Weights of a small image classifier.
Model: norm batchnorm, activation relu, widths [96, 144, 208].
Training: normuon at rate 0.0078, held-out accuracy 93%.
Rows from block 15 of a small image classifier, named by matrix and row number. Rows with one number belong to one channel. Each number is 128 + 24 x the weight over its row's rms, rounded and kept within 0 to 255. All counts start at 0. After the name is the row's rms in percent of the matrix's.
After each channel's rows are labels from the 100 images, of 14976, where the channel reaches its highest value: "strongest on" is what is common among them; "colour at peak" is the nearest of a few named colours to the mean colour under the peak. Only what is clearly more common there than usual is listed. The data: rendered solids tumbling over patterned floors. In brackets: how many of the 100, against the usual share in percent.
# convs0: first 3x3 conv (model.blocks.15.convs.0.weight, 208x208x3x3, each kernel summed), inputs 140-207
# convs1: second 3x3 conv (model.blocks.15.convs.1.weight, 208x208x3x3, transposed, each kernel summed), outputs 140-207

convs0.47 082 [111 125 108 151 123 148 132  81 124 120 143  96 144 120 111 161 156 158 135 130  89 172  85 134 120  97 159  97 119 105 133  97 148  98 108 170 119  96 114 126 113  79 109  87 128 120 121 112 135 133 154 159 135 134 179 163 160 115 114 115 163 161 111 191 120 145 146 130]
convs1.47 084 [ 70  78 102 151 137 123 148 129 148 116 125 110  86 147 142 105  94 126 128  89 115 146 211 119 143 152 123  97 110 138 141 109 112 133 105 157 101 126 126  96 124 100 127 133 129 171 118 112 143  79 134 102 152 139  86 128 148  99 131 155  97 156 144 123 106 165  99 121]
strongest on: light from the left (66 vs 24.9); cone (25 vs 9.7)
colour at peak: brown (46 vs 22.6)

convs0.46 079 [132  85  67 137  72 158 134 146 119 104 170 102 110 127 108 121 105 120 111  95 102 168 131  82 118 146  89 129 125  99 118 115 107  79  69 118 108 135 119 162 142 137 122 123  77 131  96 111 108 145 113 180 156 171 134 119 140 144 110 165 129 100 126  97 107 135 143 119]
convs1.46 080 [106 128 160 157 127 122  92 122 152  98 162 163 116 109 136 147 130 114 125  96  58 124  94 149 108 145 108 129 158 101 126 101 112 108 123 116 148 104 155 129 112 151 129 149  87  90 109 130  92 152 147 139 155  87 164 106 101 124 102 166 151 131 102 121 133  72 123 143]
strongest on: light from the right (85 vs 24.8)
colour at peak: brown (50 vs 22.6)

convs0.196 102 [132 105 126 122 117 127 104 120  95 139 121 133 116 151 117 141 140  96 111 107 119 102 124  87 154 122 155 100 121 120  96 141  96 109 142 123 153 131 160  79 102 127  73 115  90 130 136 128 171 131 133 136 127 144  83 118  97  90  91 112  84 116 118 164 100 126 125 120]
convs1.196 092 [ 91 144 157 114 158  70 125 104 142 158 102 164 114 137 124 125 132  72 183 103 128 123 126 130 103 111 128 121 117 161 102 139 137 116 150 134  93 108 174 125 128 132 166 152 133 102 157  91 137 102 143 130 107 138  72 130 146 133 122 113 178 118 172 109 143 131 121 154]
strongest on: octahedron (94 vs 9.7); largest object: octahedron (90 vs 3.9)
colour at peak: brown (46 vs 22.6)

convs0.95 090 [137 166 151  51 144 119 131  98 140 127 102 134 108 136 129 152 110  97 157 153 103 157 119 170 106  77 116 106  99 127 130 118 108 168 113 152 142 132 105  95 178 168 113 161 150 108 127 122  66 123 111  96 116 130 152 102 122 143 142 154 121 108 144 139 150 135 109 142]
convs1.95 084 [135 162 145 149  97 152 103 109 101  85 186 115 133 140 198  98 162 146 121 151 111 153 108 115 145 129 105 142 142 102 152 128 128 132 122 137 110 116 175 145 132  96 149 124 150 141  96 124 120 120 143 108 126 120 145  88 148 120 136 125 165 150 106 143 133 114 175 111]
strongest on: tube (60 vs 10.2); count: four (60 vs 23.2); largest object: tube (56 vs 5.4)
colour at peak: brown (46 vs 22.6)

convs0.86 105 [116 136  84  84 123 146  90  89 124  86  84 123 118 101 142 130 122 134 161  99 130 158 103 116  85 102 121 135 114 136 122 117 122 112  91 148 129 131  93 140  85 144 108 160  90 141 150 150 111 110  96 114 154 152  94 128 118 155 117 128 126 164 130 130 154 135 142 122]
convs1.86 091 [121 150 173 158 113 128 136 143 125 119 125 158 109 120 125  99 132 135 128  98 132 161 143 104  82 137 138 116 159 112 125 131 118 113 128 175 116 120 113 133 109 104  74 136 125 108 139 125 102 125 118 128 147 100 165 148 169 103 141 143  86 143  96 149 130 132 144 152]
strongest on: torus (48 vs 9.9); largest object: torus (47 vs 4.5); egg (36 vs 9.5); largest object: egg (32 vs 4.5)
colour at peak: brown (50 vs 22.6)

convs0.18 087 [110 144  96 109 168 139 112  94 135 164 108 152 100  75 124 144 114 138 139 102 120 152 155  98  85 145  99 110 118 138 121 121 117  74 169 134 108  93 181  93  77 132  89 147  71 132 140 121 112 124 119 106 121 127 120 137 134 104 122 149 143 133 115 124 123 110 123 138]
convs1.18 107 [169 113  93 105 110 113 141 126  92 190 137 124 129 104 130 127 128 127 161 164 159 138 102 156 118 130 123 161 109 119 140  85 144 150 159 132  96  99 104 128 116 162 160 102 164 137 101 118 130 137 142 106  86  89 104 118 117 154  77 121 139 133 146 103 114 136 138  93]
strongest on: egg (48 vs 9.5); count: four (48 vs 23.2); largest object: egg (44 vs 4.5); sphere (40 vs 9.7)
colour at peak: brown (60 vs 22.6)

convs0.178 091 [107 119 136  68 138 141 137 156  96 137  81 131 109 118 124 119 128 130 123 141  79 100  91 110 120 116 168  99  89 120 123 144 114  95 137 149 109 141 155 110 135 157 101 116  68 145  90 113 133 105 133 112 116 155 119 139 131 174  63 155 111 161 181 154 140 138 133 131]
convs1.178 103 [130  86 115 131 127 158 134 114 121 148 127  92 123 164 153 178  87  59 130  97  96 125 139 104 142 140 139 136 151 129 193 120 127  92 131  99 148  81 133 164 113 142 161 154 152 125 112 134 137  99 142 154 121 157 154 122 114 129  84 123  97 109 141 137 138 130 124 141]
strongest on: count: four (52 vs 23.2); tube (51 vs 10.2); largest object: tube (45 vs 5.4); cone (25 vs 9.7)
colour at peak: brown (47 vs 22.6)

convs0.170 086 [131 108  72 127 135 119 116 114 142  86 135 130  95 133 141 100 133  98 145 109 127 120 120 113 147 125 131 135 109 132 122 176 114 135  93 108 120 115 164 112 138  93  91 135 135 102 116 136  99 119 131 139 149 128  96 134  96 164 106 109 126 132 142 110 138 144 112 105]
convs1.170 106 [111 134 160 123 117 165 121 138 111 134 120 177 102 124 119 119 159 139 145 110 152 128 140 134 125 126 122 137 120 110 129 110 133 145 123  98 137 171  87 133 141 114  57 166  87 133 106 129 143 136  81 147 160  98 153 123 132 126 163 135 111 135 122 146 125 110 153 116]
strongest on: torus (67 vs 9.9); largest object: torus (60 vs 4.5)
colour at peak: brown (51 vs 22.6)

convs0.198 098 [177 145 128 175 165  71 137 152  93  94 135  99 139 160 138 123 107  81 124 145 123 158 142 102 131 114 133 150 133  89  96 124  94  92 103 139 122 107 144 123 149 105  74 124 171 127 142 112  91 172 129 137  91 129 120 123 131 119 121 100 137 155 117 116 138 109 168 115]
convs1.198 101 [127 129 110 124 163 113 134 162 112 135  84 108 160 150 136 164 154 116 174 108 143 117 131 149 157  93 144 149 130 149 108 140 164 140 158 113 138 120 114 145 157 133  98 107 143 118 139 148  84 160 125 108 122 139 134  61  85 138 108  84 120 117 155 112 127 115  53 109]
strongest on: light from behind the scene (100 vs 24.9)
colour at peak: brown (65 vs 22.6)

convs0.138 084 [155 150 142 143 143 107 110 131 165 107 157 121 125 142 127 168 127 160 113 104 158 106  84 119 130 102 124 139 137 172 164 103  97 142 124 108 163 105 153 131 154 115 141 152 152 129  87 136  75 132 156 172 123 129 123 109 111 128 130 163  92  72 151 108 143 160 105  94]
convs1.138 084 [ 62 127 136 143 155 155 123 112 135 116 139  96 104 123 139  97 153 157 126 134 120 114 139 131 146 131 116 106  98  94 126 127 140 100 137 117  97 161  92 123  82 133 127 125 143 118 128 124 103 117 162 128 137 135 145 149 127  78 114 140 116 165  99 139 136 138  67 143]
strongest on: light from the left (85 vs 24.9); dodecahedron (33 vs 9.4)
colour at peak: brown (50 vs 22.6)

convs0.165 115 [145 128 109 122 107 142 111 180 101 118 128 148  96 133 124 134 134 153 123 100 133 101 102 110 162 106  79  85  82 111 125  89  88 132 134 127 121 124  96 106 147 140  79  97 128 134 109  42 171 138 152  98 115 105 124 154 128 164  99 121 137  73 137 119 145 108 141 122]
convs1.165 099 [172 123 109 126 123 100 125 121 129 128  97 100 134  87 149 133  74 121 145  96 131 123 119 127 113 125 103 140 146 104 121 159 134 120 137 153 159 132 123 133  92 142 133 106 135  89 129 167 115 123 122  53 137 121 131 119 133 103 108 120 110 159  87  79  75 150 160 158]
strongest on: spring (100 vs 9.5); largest object: spring (93 vs 3.9)
colour at peak: brown (57 vs 22.6)

convs0.48 086 [119 141 115 129 111  88 133 134 157 127  88  92  76  96  93  95 137 169 142  99 123 139 116 123 115 112  92  94 133 123 122  97 103 105 123 133  91 147  82 127 120 115 118 146 135 145 100 155 106 132 141 116 135 160 130 134 133 115 103 111 138 127 116 102  98 120 125 126]
convs1.48 103 [163 129 133 132 120 131 104  86 148 161 173 115  93 110 135 161 103 119 165 124 120 124 134 152 145 125 103 128 159  80 188 125 126 137 111 107 164  90 140 148 157 107 116 128 130 140 102 144  93 104 165 123 169 121 130 119 144 122  36 120 145 115 127 140 150 138 125 116]
strongest on: tube (82 vs 10.2); largest object: tube (81 vs 5.4)
colour at peak: brown (50 vs 22.6)

convs0.28 095 [185 104 136 130 119 104  98 108 117 164  79 106 104 121 101 135 130 121 113  62 136 170 164 137 137 111 130 119 157 151  82 115 133 114 145 150 100 126 112 143 156 124 132 133 128 149 117 155 136 112  92 104 130 124 134 146 143 108 129 109 175 151  90 119 172 129  92 147]
convs1.28 088 [111 157 102 165 138 115 146 138 132 102 143  80 139 135 127 116 105 126  99 175 152 130 145 162 165 124 122 125 109  96 136 142 133 159 100  72 107 148 101 107 144  99 110 148 150 128 115 114 128 156 149 111 153 136 129 194 104 176 114 131 156  94 131 134  99 157 141 137]
strongest on: cog (33 vs 10.1)
colour at peak: brown (47 vs 22.6)

convs0.188 140 [122 125 106 128 161 136 134 156 138 173 116 102 144 100 157 105 118 113 118 126 118 161 126 136 125 119 178 121 100 115 138 121 129 109 135 180 109 120 133 127 197 139 121 148 147 147 151  93 129  93 140 135  76 187 132 117 134 165 125 116 134 124 147 113 134 135 139 158]
convs1.188 119 [131  90 121 159 137 114 134 170 143 135 158 133 102 182 137 126 138 107 115 150 123 115 112 105  76 145  98  89 158 159 136 120 119 129 113  99 109  67 126 128 108 109 136 136 170 155 115 145  93 112 191 131 117  98 120 129 135 118 105 136 122 141 113 114  93 144 119 114]
strongest on: cube frame (68 vs 9.8); largest object: cube frame (62 vs 3.8); count: four (47 vs 23.2); jack (41 vs 9.8)
colour at peak: brown (55 vs 22.6)

convs0.83 101 [131 135  97 128 151 123 139 135 138 118 109 113 114 145  62 109 123 138 109 108  97 148 140 112 119 104 142 105 130 155 143 154 134 107 160  95 126 111 141 127 125 152 134 131 122 140  86 144 157 118  83 117 112 149 114 137 174 131  88 140 150 139 107 117 149 146 122 121]
convs1.83 110 [152 101 123 141 174 162 127 136 142 108 144 126 102 157 137 123 137 177  77 130 133 110 147 126  99 152 171 134 162 110 117 103 164 168 130 141 160 121 110 153 166 119 153 133 114 144 160 107 167 122 131 130 159 123 173 102 137 167  99 115 151 118 127 110 159 176 125 161]
strongest on: dodecahedron (49 vs 9.4); hexagonal prism (43 vs 10.4); largest object: dodecahedron (43 vs 5.3); largest object: hexagonal prism (37 vs 5.1)
colour at peak: brown (48 vs 22.6)

convs0.141 097 [ 92 145 105 102 165 158 126 216 132 156 104 151 139  91 124 107  96  98 133 115 123  74 143 106 128  98  92 122 120 138 129 111 115  74 119 118 119 148 138  85 156 122 105 128 104 107 127 149 121 111  88  87  84 160 113 147 134 107 139 121 180 149  96 111 130 104 116 160]
convs1.141 120 [ 87 124 122 147 157 102 149 188 169 140 157  96 117 144 153 144 132 115 129 115 151 142 115 113  82 134  75 124 122  87  94 123 119 134 111 195 117  86 133 104 154 128 139 126 100 125 183 142 125 170 150 163 103 103 100 138 141  74  98 118 151 134 107 121 137 135 158 122]
strongest on: spring (58 vs 9.5); largest object: spring (54 vs 3.9); cube frame (29 vs 9.8); bumpy ball (25 vs 9.6)
colour at peak: brown (51 vs 22.6)

convs0.167 096 [108 111 127 107  83 155 117 115 161 117 136 152 120 171 120  92 101 122 151  89 130 166  61 118 165 100 142 142 114 131  92 113 135  73 160 159 124 147 119 145  79 100 112 129  77 137 154 120 110 113  89 130 143 120  92 121 119  83 175 126 100 120  94 126 129  91 142  99]
convs1.167 111 [111 119 147 122 128 155  91 139 109 147 146 126 122 121 114 119 143 117 140 139 129 133 126 135  93 135 113 138 176 104 122 118 121 107 151 162 137  83 143 127 136 121 147  75 134 130 150 122  87 148  71 121 136 158 135 159 155 149 169 118  90 125 165  96 122 114 146 121]
strongest on: jack (74 vs 9.8); largest object: jack (64 vs 4.6); disc (32 vs 9.8)
colour at peak: brown (51 vs 22.6)

convs0.23 079 [127 120 139 123 133 103 124 117 121 145 100 126 123 134  68  90 187 153 147  90 114 127 147 117  76 133 163 134 100 144 155 106 119 141 113 128 116 125 112 145 145 138 128 137  79 144 105 116 121 130 168  89 106 139 140 148 113 120 155 109  84 113 141 107 148 107  98 103]
convs1.23 091 [128  96 123 151 136 164 112 107 131 130 103 115 144 138 136 147 155 140 137 169 148 121 111 111 162 128 172 110 153 122 121 119 107 151 114 141 132  61 132 138 101  82 154 128 138 152  74 154 117 136 145 110 119 127  90 117 153 145  97 132  76 129 146 134 113 140 125 133]
strongest on: jack (97 vs 9.8); largest object: jack (95 vs 4.6)
colour at peak: brown (56 vs 22.6)

convs0.74 108 [167 150 100  71 105 130 121 146 135 153 122 140 129 136 147 114  87 146 121 110 109  98 145 168 105 153 120 186 113 100 106 132 129 142 105 125 183 104 133 121 157  95 145 103 160  63 136 122 124 143 106 122 128 102 128 147 118 109 100  77 119 143 146 160 133 156 133 134]
convs1.74 097 [ 97  99  99 107  91 143 151 129 144 146  95 149 152 145  91  92 139 123 136 117 127 143 122  92 134 126 116 138 125 159 123 142 147 145 152  72 172 128 135 123 107 146  99 151 149 112 128 161  83 176 117 108 107 128 115 195 152 132 123 121 144 138 156 162 119 103 165  74]
strongest on: light from the left (87 vs 24.9); bumpy ball (28 vs 9.6); largest object: bumpy ball (25 vs 5.2)
colour at peak: brown (46 vs 22.6)

convs0.100 129 [ 89 116 135 139 127 162 128 122 123 167 166 155 129 153 131 114 116 117 145 115 132 101 132 125  71 127 156 131 103 108 127 133 106 138 104 158 140 149 154 151 164 165 147 142 138  95 119 155 116 135 138 129  98 125 131 143 116 113 246 120 143  96 145 146 124 135 155 113]
convs1.100 106 [106 133 102 171 112 139 164 100 121 128 145 112 137 139 138 117 147 162 123 149 153 173  95 111  91 129  85 112  95 126  88 141 162 131 133 123 130 124 127 110 107 101 192 145 144 178 145 156 187  99 151 104  64 132  96 121 166 145 165 161 157 142 149 132 145 128 153 120]
strongest on: bowl (97 vs 10.2); largest object: bowl (86 vs 4)
colour at peak: brown (51 vs 22.6)

convs0.134 080 [152 127 178 154 116 131 131 120 103 118 150 146 121 131 103 136  56 156 135 143  95 140 149  87 167 154 137 182 141 133 136 154 164 154 159 134 133 109 127  85 139 144  94 144 127 117 146 105  99 112 137 168 152 139 106  45 114 136  80 123 150 126 116 135 138 111 137 132]
convs1.134 089 [ 83 103 159 115  67 108 110  99 155 156 102 155  90 150  99  98 135 130  84 121 113 102 136 126  55 114 123 104 143 133 141 141 135 129 127  92 122 141  76 121  88 124 159 116 178 113  73 130 121  53 127 156 126  94 116 153  91 120 131 129 105 110 123 115 114 152 121 125]
strongest on: light from the left (100 vs 24.9)
colour at peak: brown (47 vs 22.6)

convs0.191 096 [125 156 133 106  95 141 153 116 153  94 155 130 118 140 126 114 158 112  74 137 149 127  59 105  91 136 136 124 141 125 125  99 116 102 140 147  59 146 156 147 103 144 119 151 132 141 110 136 149 103 120 158 121 133 129  89 145  91  96 162 130 104 135 115 102 126 168 140]
convs1.191 091 [135 131 128 126 130 144 106  90 149 129 181 120 173 134 114 140 144 157 132 128 108 124  93 114 123  84 118 150 190 105 124 115 153 111 158 131 108 139 193 113 132 128 142 143 124 121 145 133 145 135 156 172 154 111  89 127 154 123 155 158 112 146 112 123 110 136 133 166]
strongest on: light from the right (100 vs 24.8)
colour at peak: brown (47 vs 22.6)

convs0.10 086 [135 136 103  88 122  95 126 152 144  84 148 131 135  87 112 147 160 155 114 106 144 114 126 126 107 122 137 161  90 120 106 145 140  96  96 133 131 123 167  94 117 118 163 149 126 115 152 105 125 173 143 114  56 152 144 115 135 118 128  67 154 117 122 170 142 123 148 142]
convs1.10 074 [168 116 135 165 155 143 159 103 125 121 110  94 127 112 130 133 177 152 141  92  92 110 114 145  34 114  88 120 116 138 127 124 134 186 157  81 103 136 138 126 149 145 109 122 126 133 118 142 147 146 128 113 131 136 117  86 128 146 143 130 165 108 165 102 105 128 153 122]
strongest on: count: four (52 vs 23.2); octahedron (25 vs 9.7)
colour at peak: brown (48 vs 22.6)

convs0.71 091 [103 127 158 128 112 124 148 121  94 173  82  87 123 147  94 136 124 123 181  91 112 105  93 141  94 115 149 131 140 116 170 109 109  79  78 124 122 126 137 114 115 162 105 141 105 128 116 111 147 109 130 107 111 165 127 142 105 122 168 123 115 146  79 124 176  92 115  95]
convs1.71 101 [100 124 107 144 109 153 125 121 148 118  93  98 168 149 107 146 142 159 123 168 137 144 104 110 144 136 147 115 131  85 105  75 114 133 138 122 104 108 125 147 132  88 113 116 148 131  87 146  99 116 139 131  97 124  55 140 136 183 125 164  68 122 113 114 134 103 111 104]
strongest on: jack (100 vs 9.8); largest object: jack (96 vs 4.6)
colour at peak: brown (54 vs 22.6)

convs0.136 088 [106 146 146 137 145 178  97 151 161 133 113 148 159  69 131 118 119  91  96 108 128 110 151 112 141 128 121 148 113  98 123 120  98  67 101  89 110 148 144 132 132 118 174 102 145  91 131  96  94 107  79 107 101 110 118 104 122 129  85 155 105 128 131 107 112 135 104 137]
convs1.136 119 [104 131 155 133 176  91 171 132 161 139 141 117 110 146 103 157 112 117 126 107 106 122 115 125 116 108 135 149 111 155 112 146 128 160 104 147 135 118 136 111 157 126 104 132 105 116 129 130 135 143 134 120 134 151 169  97 103 101  95 119 144 152  83 109 117 135 137 124]
strongest on: cube frame (68 vs 9.8); largest object: cube frame (62 vs 3.8); torus (26 vs 9.9)
colour at peak: brown (57 vs 22.6)

convs0.73 109 [ 98 146 126  76 125 172 146  57 130 122 108 149 110 182  92  86 120 124 131 116 128 127 112 113 133 125 182 120 108 140  97 143 124  73 151 105 130 143 149 165 114 144 129 148 147 109 161  95 139 136 144  94 156 139 106 149 105 131 179 128 100 141 129 111 167 124 145 134]
convs1.73 115 [125 134 149 121 129 151 170  57 123 127 132 146 153 128 109 135 182 117 107 132 141 128 143 113 175 105 148 116 179 150  96 174 129 132 145 148 137 155 121 101  89 136  87 120 144 126 156 126 184 140  76 154 157 114 141 155 108 178 173 174 111 136 147 145 138 157 119 170]
strongest on: torus (45 vs 9.9); largest object: torus (41 vs 4.5); twisted bar (40 vs 10.2); largest object: twisted bar (25 vs 3.5)
colour at peak: brown (47 vs 22.6)

convs0.205 105 [168 135 108  70 127 141 154  88  93 111 142 104 114 145 147 126 111 116 123 144  89 136 137 145 134 110  64 131 114 120 100 102 146  82  94 110 112 120 155 124 173 108 144 127 113 180 131 129 119 169 116 133 173 123  78 132 137 116 106 132 104 118  95 117 103 160 132 119]
convs1.205 140 [157 139 120 127 124 154 137 112 102 131 143 138 153 118  98  96 136 116 172 118 120 140 117  73 120 116 108 123 100 168 121  88 144 129 130 118 132 128 108 132 128 176 106 180 116 127  57 121 132 142 168 128 156 111 168 130 137 128 106 151 150 133  99 155 109 118 164 111]
strongest on: cog (98 vs 10.1); largest object: cog (97 vs 5); count: four (49 vs 23.2)
colour at peak: brown (50 vs 22.6)

convs0.20 090 [146 126  84 146 146 110 144 116 151 124 110 109  94 126  78 125 175 119 115  97 135 114 137 124 116  99 137 114 114 100 143 151 125 114 138 130  94 190 131 106  88 109  87 151 192 116 148 129 116  99  95 130 135 140 129 159 117 111 117 137 113 134  86  93 101 169 113 137]
convs1.20 094 [128 134 143 106 112 155 124 122 129 144  83 103 173 135  94 118  99 174 136 115 158 158  91 144 143 111 109 118 123 131 169 143 108 138 149 121 134 132 111 130 138 128 117  71 124  90 102 140 113 125 163 127 149 161 124 157 147  95 135 146 124 125 111 112 130 125 137 130]
strongest on: egg (47 vs 9.5); cylinder (42 vs 10); largest object: egg (42 vs 4.5); largest object: cylinder (33 vs 4.1)
colour at peak: brown (52 vs 22.6)

convs0.112 107 [ 88 107 117 127 107 119  94  68  89  74 141 126 110 160 141  96 100 155 123  89 118 150 158 114 143 123 136  97 109 156 100 102 155 120 141 106 121 110 123 110 159 108  98 111 120 126 134 132  83 126  80 133 102 132  99 114 115 146 107 115 119 135 135 136 152 112 136 116]
convs1.112 121 [130 147 102 159 107  90 102 110 126 124 132 124 170 105 150 109 121  97  98 152 130 125 133 128 166  97  97 123 124  85  96 111 114 157 101 132 164 111  93 136 128 133 101  77 112 106 129 168  76 122 143 168 118 141 166 134 115 180  74 137 108 153 105 115 123  95 148 138]
strongest on: tube (41 vs 10.2); largest object: tube (39 vs 5.4); sphere (30 vs 9.7); largest object: sphere (29 vs 4.9)
colour at peak: brown (55 vs 22.6)

convs0.11 099 [146 150 114 131  84 130 141 110 118  80 114 124 131 124 108 116 118 116  95 132 101 144  80 153 117 100 108  86 134 121 117  84 108 110 148 172 111 115 179 118 142 107  93 159 105 167  96 115 136 121 166 177 128 123 130 103 152 116 123 142 133 142 106 116 111 121 159 102]
convs1.11 080 [231 144  99  92 125 169 120 145 140 119 143 117 147 124 108 180 140 143 138 138 124 147  72  99 100 144 156 115 176 116 165 109 147  92 141 120 101  99 177 112 164 152 135 174 121 101 127 133 134 120 120 170 144 112 158 117 154 126 124 141 130 118 129 160 125 125 128 147]
strongest on: light from the right (100 vs 24.8)
colour at peak: brown (56 vs 22.6)

convs0.157 107 [ 71 107 110 101 111 115 101 118 125  44 118 131 122 160 169  88 122 125 111  86 114 116 141  93 152  87 161 128  81 136 126 128  96  88 126 126 160 135 173 153 149 174 159 100 136 100 140 120 116  93 133 120  64 123  95 124 109 153 139  94 122 116 119 126 140 121 108 129]
convs1.157 096 [ 88 119  70 126 156 120 124 111 102  67  92 149 147 126 141 124 138 115  84 139 122  94 105 192 201 107 126 117 134  89  81 117 111 144 125 134 141 160 121 130 146 156 113 107 108 133 166 127 117 122 122 131 106 111 135 152  87 141 134 121 107 127 112 144 184 123 115 105]
strongest on: dodecahedron (93 vs 9.4); largest object: dodecahedron (93 vs 5.3)
colour at peak: brown (51 vs 22.6)

convs0.189 109 [120 100 136 110 140 167 149 105 119 132  85 126 116 168  97  98  89 126 158 114  86 160 166  97 142 128  97 153 101 159 143 141 116  74 165 138 121 141 137 156 100 134 122 146  89  98 158 131  91 159 148 113 145 103  70 135 102 120 136 105 129 150 107 134 141 135 146 122]
convs1.189 113 [124 128  88 124 142 117 126 143 153 109 125 170 113 181 133 177 148 116 121  83 198 141 158 133 141 133 107 108 158 105 128 128 112 168 142 198 130 124 114 144 140 147 147 152 142 115 168 139 118 134 156 116 157 177 161 144  95 144 157 130 146 128 112 105 149 134 115 138]
strongest on: cube (64 vs 9.8); largest object: cube (59 vs 5.3); dodecahedron (44 vs 9.4); largest object: dodecahedron (37 vs 5.3)
colour at peak: brown (47 vs 22.6)

convs0.89 108 [116 166 125 131 115 115 187 120 177 144 108 177 115 131 104  93 129 122 137 153 110 140 147 152 114 140 142 100 150 104 119 124 182 161  88 100  96 100 136 109 144 111 121 127  88 105 150 160 102 126 115 131 126 123 126 118 126  93 107 129 112 152 134 170 148 141 145 126]
convs1.89 130 [123 134 101 162 123  71 134 103 102  86 121  97 118  75 132 132 124 114  99 123 112 120 107 152 112 128  96 146 119 108  90 129 134 134  95  90 118 115 128 127  84  84 128  85 139 132 124 119 111 117 105 126 103 131 120 138 135 105 144 127 123 115  85 154 124 108 148 114]
strongest on: count: four (67 vs 23.2)
colour at peak: brown (58 vs 22.6)

convs0.43 095 [113 138 117  81 143 161 117 126 126  73 132 125 172 140  94 100 130 156  90 149 103 105 116 126 101 121 151  78 111 125  92 107 121 103 100  89 114 115 131 154 142 163 162 130 122 101 111 127 157  83 102 108  99 142 147 110  98 122 173 131 114 123 154 154 143 145 107 143]
convs1.43 099 [130 128 109 137 164 111 139 123 131 116 113 165 122 127 147  98 154 127 118 129 164 101 124 156 144 144 121 113 121  64 100 118 111 152 117 155 134 126 141 107 114 181  60  87 128 106 125 137 108 136 129 127 117  99 108 146 122 144 138 181 142 141 105 136 186 130 141 121]
strongest on: dodecahedron (56 vs 9.4); largest object: dodecahedron (52 vs 5.3); cube (44 vs 9.8); largest object: cube (39 vs 5.3)
colour at peak: brown (46 vs 22.6)

convs0.108 120 [149 126  99  93 124 148 136 111 118 132 115  86 154 173 125 147 137 129 114 111 125 116  93 107 122 127 159 119 113 111 121  92  98  91 124  92 122 117 123 129 134 135 137 109 107 115  30 132 156  97 148 112 141 142  58 137  95 145  76  99 105 115 117 141 120 123 139 144]
convs1.108 101 [124  97 147 130 151 171 129 133 102 156 144 118 133 162 138 119 145 130 132 140 176 131 140 125  86 141 152  98 135 109 169 105 142 116 117 118 115 133 146 139 146 159 164 171 129 161 135 131 174 117 109 132 171 132 153 109 152 108 136 129 166 149 173 161  94 157  97 143]
strongest on: cone (37 vs 9.7); largest object: cone (30 vs 2.8)
colour at peak: brown (53 vs 22.6)

convs0.15 091 [120 105 111 152 115 117 122 113 136 183 168 130 171 126 119 120  99 139  85 136 116 120  92 101 119  95 104 120 120 140 127 133 115 131  89  87 120 129 162 115 137 130 148 120 124 144 113 123 130 104 103 125 103 101 149 131  85 157  88 177  90 101 183 111 128 145 104 152]
convs1.15 070 [122  97 132 117  96 139 140 113 147 100 100 130 110 134 106 102 148 100  92 121 108 123 124 184 104 154 118  99 128 117 108 126 132 122 152 135 119 127  93 129 124 142 100 146 132 124 138 146 137  92 127 151 147 104 154 165 128 118 151 171 108 132 110 123 142 120 152 158]
strongest on: light from the left (92 vs 24.9)
colour at peak: brown (52 vs 22.6)

convs0.33 078 [122  79 102 112 132 128 142  78 113 165 128 116 120 130 137  85 151 137 157 121 143  92  89  98 125 131 117 101 108 123 154 105 133 130 127 114 126 125 170 113  96 146 135 143  84 148  76 134 104  92 161 121 161 115 120 139  98 112 109  99 114 109 141 119 159 148 126  94]
convs1.33 119 [114 126 123 130 107 174 108 116 106 127 114 131 124 115 109 150 166 155 139 111 114  68 132  94 154 135 165 105 171 123 116 156 138  88 132 102 162 130 112 149 122 164  98 126 119 149  83 103 157 146 129 123 133 128 174 129 141 132 160 133 113 128  89 148 155 128 122 121]
strongest on: dodecahedron (63 vs 9.4); largest object: dodecahedron (63 vs 5.3); cone (29 vs 9.7)
colour at peak: brown (49 vs 22.6)

convs0.6 092 [145 110 150 113  71 131 110  88 128 120 131 126 122 153 113 110 105 164 112  74 103 145 130  82  94 123 108 145 156 129 134 144 100 113  93 146 135  81 117 173  99 119 201 144 101 123 124 117 147  89 107  98 104 143 115 153  91 104 139  64 121 152 109 131  98 147 150 160]
convs1.6 089 [121 134 167 159 122 142 126 104 144 137 164 106 119 166 144 113 124  98 135 144 103 163 149 198 125 152 118 125  93 138 130 158 133  99 129 171 121 140 140 156 133 135 116 109 168 144  91  85  93 138 127 129 142 164 138 162 130 135 114 147 116 152 153 117 138  99 119 122]
strongest on: light from the right (63 vs 24.8); bowl (26 vs 10.2)
colour at peak: brown (62 vs 22.6)

convs0.57 109 [103 166 120 121 148 131 100 159 138 126 130 148 134 121 146 135 160 170  99 119 139 115 129 135 139 135  73 119  87 139 139 127 124 109 162 180 165 107 133 155 115 147 149 118  95 136 123 110 125 110 142 130  67 131 138 119  97 126  94 120 135  77 143  80 122 169 122 117]
convs1.57 089 [167 107 141 124 148 134 142 159 138 134 153 118 133 126 163 116  98 127 139 129 167 144 116 125  86 134 112 101 179 156 132 133 107 163 136 151 100 132 118 147 127 135 111 119 114 135 122 148 122 136 177 137 115  79 121 122 131 120 126 125 135 158 148 115 140 119 173 117]
strongest on: cube (81 vs 9.8); largest object: cube (81 vs 5.3)
colour at peak: brown (50 vs 22.6)